From a checkpoint of a small image super-resolution model: norm none.
Rows from block 9 of a small image super-resolution model, named by matrix and row number. Rows with one number belong to one channel. Each number is 200 + 30 x the weight over its row's rms, rounded and kept within 0 to 999. All counts start at 0. After the name is the row's rms in percent of the matrix's.
Before each channel's rows are labels from the 100 images, of 14976, where the channel reaches its highest value: "responds to" is what is common among them; "lies over" is the class under the peak. Only what is clearly more common there than usual is listed. The data: rendered made-up planets. In brackets: how many of the 100.
# convs0: first 3x3 conv (model.blocks.9.convs.0.weight, 96x96x3x3, each kernel summed), inputs 48-95
# convs1: second 3x3 conv (model.blocks.9.convs.1.weight, 96x96x3x3, transposed, each kernel summed), outputs 48-95

responds to: half lit (55)
lies over: space (100)
convs0.65,091,176,207,204,212,161,261,169,163,224,161,185,249,174,197,212,232,168,230,191,219,211,223,171,252,192,199,199,192,178,223,199,226,194,226,230,237,173,179,179,219,248,169,176,149,203,227,215,164
convs1.65,093,233,257,209,209,210,190,179,248,219,214,214,142,230,191,233,204,189,145,257,210,205,227,193,240,198,178,190,190,238,222,180,163,223,201,194,219,199,217,175,221,182,177,226,208,149,168,192,235

responds to: glowing rim (65)
lies over: space (100)
convs0.18,110,159,167,211,215,175,208,231,174,226,155,256,232,166,153,193,185,153,184,243,245,178,211,176,211,231,198,179,214,171,184,179,228,176,184,241,248,154,162,162,200,165,168,176,151,175,240,178,154
convs1.18,086,173,229,151,208,235,208,199,216,210,221,192,260,195,198,166,211,238,181,169,152,194,255,197,134,140,247,209,190,222,183,168,217,195,168,174,161,227,212,228,181,189,203,185,216,189,202,165,210

responds to: glowing rim (81); half lit (51)
lies over: space (100)
convs0.42,108,204,227,216,189,185,205,211,214,201,162,155,180,229,235,223,203,180,196,235,250,220,183,243,232,166,252,219,175,187,154,154,156,213,238,164,205,219,185,175,222,240,187,214,205,159,145,200,230
convs1.42,098,193,213,186,171,258,175,191,148,221,194,192,179,175,182,233,201,223,217,215,221,234,184,145,152,198,187,181,230,178,257,239,191,173,239,207,249,159,206,156,154,219,185,243,206,193,211,179,213

responds to: half lit (71); glowing rim (66)
lies over: space (100)
convs0.90,100,186,173,260,224,192,220,225,141,172,181,200,207,159,201,186,226,182,239,245,208,163,220,223,259,228,206,207,191,187,200,169,180,183,194,176,236,153,148,172,231,242,232,225,144,148,222,206,171
convs1.90,101,180,212,210,217,258,215,194,188,273,204,201,238,179,235,213,187,265,264,194,230,267,229,173,176,172,241,242,209,241,194,243,220,224,223,220,206,161,195,168,178,200,196,208,230,230,223,194,195

responds to: glowing rim (75)
lies over: space (100)
convs0.76,102,151,237,223,197,161,182,173,176,250,158,165,189,221,206,237,208,186,187,185,163,225,156,145,233,187,204,161,177,168,192,162,168,150,180,215,193,164,149,201,194,228,168,176,205,203,186,198,182
convs1.76,116,222,182,207,149,196,230,207,200,193,202,207,184,163,229,212,200,249,252,176,223,227,205,168,148,189,169,238,195,175,193,258,242,200,252,231,263,207,235,251,206,207,223,200,192,236,240,261,172

responds to: glowing rim (80); half lit (51)
lies over: space (91)
convs0.17,127,185,195,158,138,196,151,235,210,178,153,174,159,189,206,176,150,187,148,158,201,171,158,206,174,175,236,230,202,185,199,194,180,229,214,146,161,223,207,187,214,170,206,204,222,181,146,146,165
convs1.17,106,181,179,200,190,213,229,223,151,230,221,186,154,181,211,201,171,200,221,238,194,249,192,195,139,196,153,175,223,231,243,246,170,158,234,174,223,240,224,151,162,237,166,228,184,203,200,180,198

responds to: glowing rim (66); half lit (58); cracked ice world (37)
lies over: space (79)
convs0.15,077,190,207,187,181,196,215,194,226,170,159,207,159,172,151,187,209,188,228,174,157,181,139,166,146,187,217,160,179,177,176,210,244,222,215,220,214,225,201,170,223,135,240,175,230,212,241,243,193
convs1.15,101,209,218,242,204,160,259,153,161,173,185,162,172,218,186,201,172,175,148,190,133,135,222,228,199,203,160,182,177,176,266,143,172,178,152,202,148,234,216,204,215,187,150,230,194,179,179,222,187

responds to: rings (95)
lies over: space (100)
convs0.95,092,245,180,203,206,202,211,158,223,171,248,216,240,174,185,162,246,205,232,183,226,194,226,212,192,218,164,178,169,271,215,172,212,207,170,158,184,217,215,238,217,202,238,211,227,155,169,155,184
convs1.95,094,229,178,192,185,239,139,186,217,169,179,213,204,264,247,171,230,191,226,181,174,224,179,180,214,224,194,207,194,205,134,217,237,249,180,251,196,147,206,214,235,177,219,213,233,225,234,202,174

responds to: glowing rim (78); half lit (52)
lies over: space (80)
convs0.31,080,177,182,221,226,208,244,203,159,268,215,206,227,187,198,237,237,209,208,206,170,234,231,178,226,225,192,248,208,246,213,176,187,149,245,231,269,119,215,143,156,201,184,202,178,195,227,160,206
convs1.31,112,202,204,156,135,243,193,194,243,203,243,238,169,199,200,194,207,215,217,170,152,241,181,181,204,240,143,174,173,157,202,259,235,202,213,215,184,253,221,186,191,153,191,201,203,217,254,217,204

responds to: glowing rim (79); crescent (57)
lies over: space (91)
convs0.94,098,168,195,248,240,177,245,220,221,163,146,258,226,201,176,196,225,151,224,241,219,150,214,195,206,220,237,129,208,190,203,181,242,218,196,245,222,249,158,192,238,221,183,197,209,199,230,186,166
convs1.94,109,214,168,172,199,154,198,159,208,162,172,183,172,220,191,199,212,170,170,169,210,174,148,216,196,184,193,208,173,194,236,133,215,240,131,241,151,189,213,241,253,219,196,204,225,199,201,205,191

responds to: glowing rim (86); half lit (63); cracked ice world (43)
lies over: space (100)
convs0.0,080,161,225,211,226,170,235,226,218,185,156,214,185,191,171,192,239,186,244,176,184,198,200,152,171,156,220,151,191,215,200,203,243,217,217,217,188,237,171,175,261,221,197,179,205,195,220,190,166
convs1.0,087,221,244,212,179,148,243,184,182,226,156,175,197,163,199,221,193,196,231,167,203,183,162,204,182,202,155,190,179,174,212,213,212,170,230,165,222,245,186,218,138,216,126,167,202,216,217,230,197

responds to: half lit (86); glowing rim (67)
lies over: space (100)
convs0.89,098,176,200,197,209,165,219,178,242,171,220,246,233,205,172,179,208,175,179,196,208,201,229,187,139,187,232,161,232,193,242,180,246,257,176,203,232,236,170,225,266,190,228,214,248,166,171,167,252
convs1.89,103,184,240,210,238,215,211,188,213,239,189,215,242,171,178,205,225,239,256,166,223,285,241,177,183,181,235,207,221,237,182,249,235,216,246,195,249,181,162,221,164,229,218,166,191,228,199,212,201

responds to: half lit (52)
lies over: space (100)
convs0.93,103,179,233,179,204,213,173,198,159,242,175,154,173,165,224,253,183,246,171,183,171,245,181,146,207,178,201,185,188,227,161,225,213,190,241,238,225,169,173,171,161,183,205,148,188,237,247,230,183
convs1.93,106,191,165,170,159,243,198,223,238,168,233,249,190,163,225,171,203,208,195,174,190,149,162,200,176,203,187,216,197,148,195,212,226,231,181,256,166,196,244,233,245,127,223,191,188,223,216,253,191

responds to: glowing rim (76); half lit (52)
lies over: space (100)
convs0.10,089,166,242,180,234,133,169,156,211,185,150,164,194,194,198,189,202,180,214,161,181,245,189,172,194,128,275,149,163,174,193,179,203,249,208,217,190,191,153,207,244,232,224,185,190,181,193,195,166
convs1.10,104,190,208,216,173,142,179,166,178,197,168,147,144,174,145,196,181,199,201,163,211,161,178,185,152,162,193,172,251,179,178,204,192,187,224,170,211,182,212,186,153,224,178,147,225,173,169,221,170

responds to: glowing rim (67); cracked ice world (63)
lies over: space (100)
convs0.6,086,180,226,152,189,146,157,147,219,251,157,167,212,172,192,219,150,152,158,158,185,221,200,193,173,187,174,164,224,180,191,174,185,200,161,246,177,162,144,245,185,172,199,179,216,235,189,180,171
convs1.6,088,210,185,196,175,252,251,193,174,222,216,231,255,146,206,214,247,256,234,177,226,190,265,166,154,178,176,254,264,202,249,242,223,186,223,195,224,200,194,249,180,236,217,198,184,235,251,184,234

responds to: half lit (86)
lies over: space (100)
convs0.16,121,156,205,187,216,178,192,159,162,228,154,164,203,180,230,234,192,182,169,241,236,219,214,208,244,170,233,223,163,207,157,154,163,240,231,174,176,176,161,147,246,227,201,229,169,171,153,177,215
convs1.16,096,183,254,178,200,183,175,212,183,254,220,200,188,168,230,238,206,259,223,184,262,259,245,181,160,147,187,204,240,236,185,239,186,211,255,169,242,174,166,183,189,208,199,175,182,195,192,184,217

responds to: glowing rim (93); half lit (64)
lies over: space (100)
convs0.55,093,189,157,189,205,162,165,249,214,143,206,229,224,180,165,151,162,166,178,222,209,177,171,238,188,232,168,200,238,143,183,164,180,209,161,179,176,200,173,221,219,226,171,169,179,162,135,137,187
convs1.55,095,217,234,173,176,244,198,230,235,193,265,208,204,219,191,171,195,220,178,226,167,168,179,227,193,205,224,180,222,172,238,162,204,217,161,211,181,221,226,239,190,166,214,184,187,175,202,197,181

responds to: glowing rim (80); crescent (56)
lies over: space (100)
convs0.39,099,183,180,176,225,189,244,212,142,195,197,262,258,188,181,158,207,124,167,175,163,140,219,225,168,193,230,198,228,183,219,168,175,158,222,184,220,173,186,190,196,163,185,180,229,158,176,162,213
convs1.39,101,206,173,160,146,239,186,219,235,156,198,228,159,208,201,206,237,179,188,162,181,204,163,228,206,208,155,196,157,168,212,240,223,209,192,212,209,252,251,225,209,139,190,253,214,232,238,237,193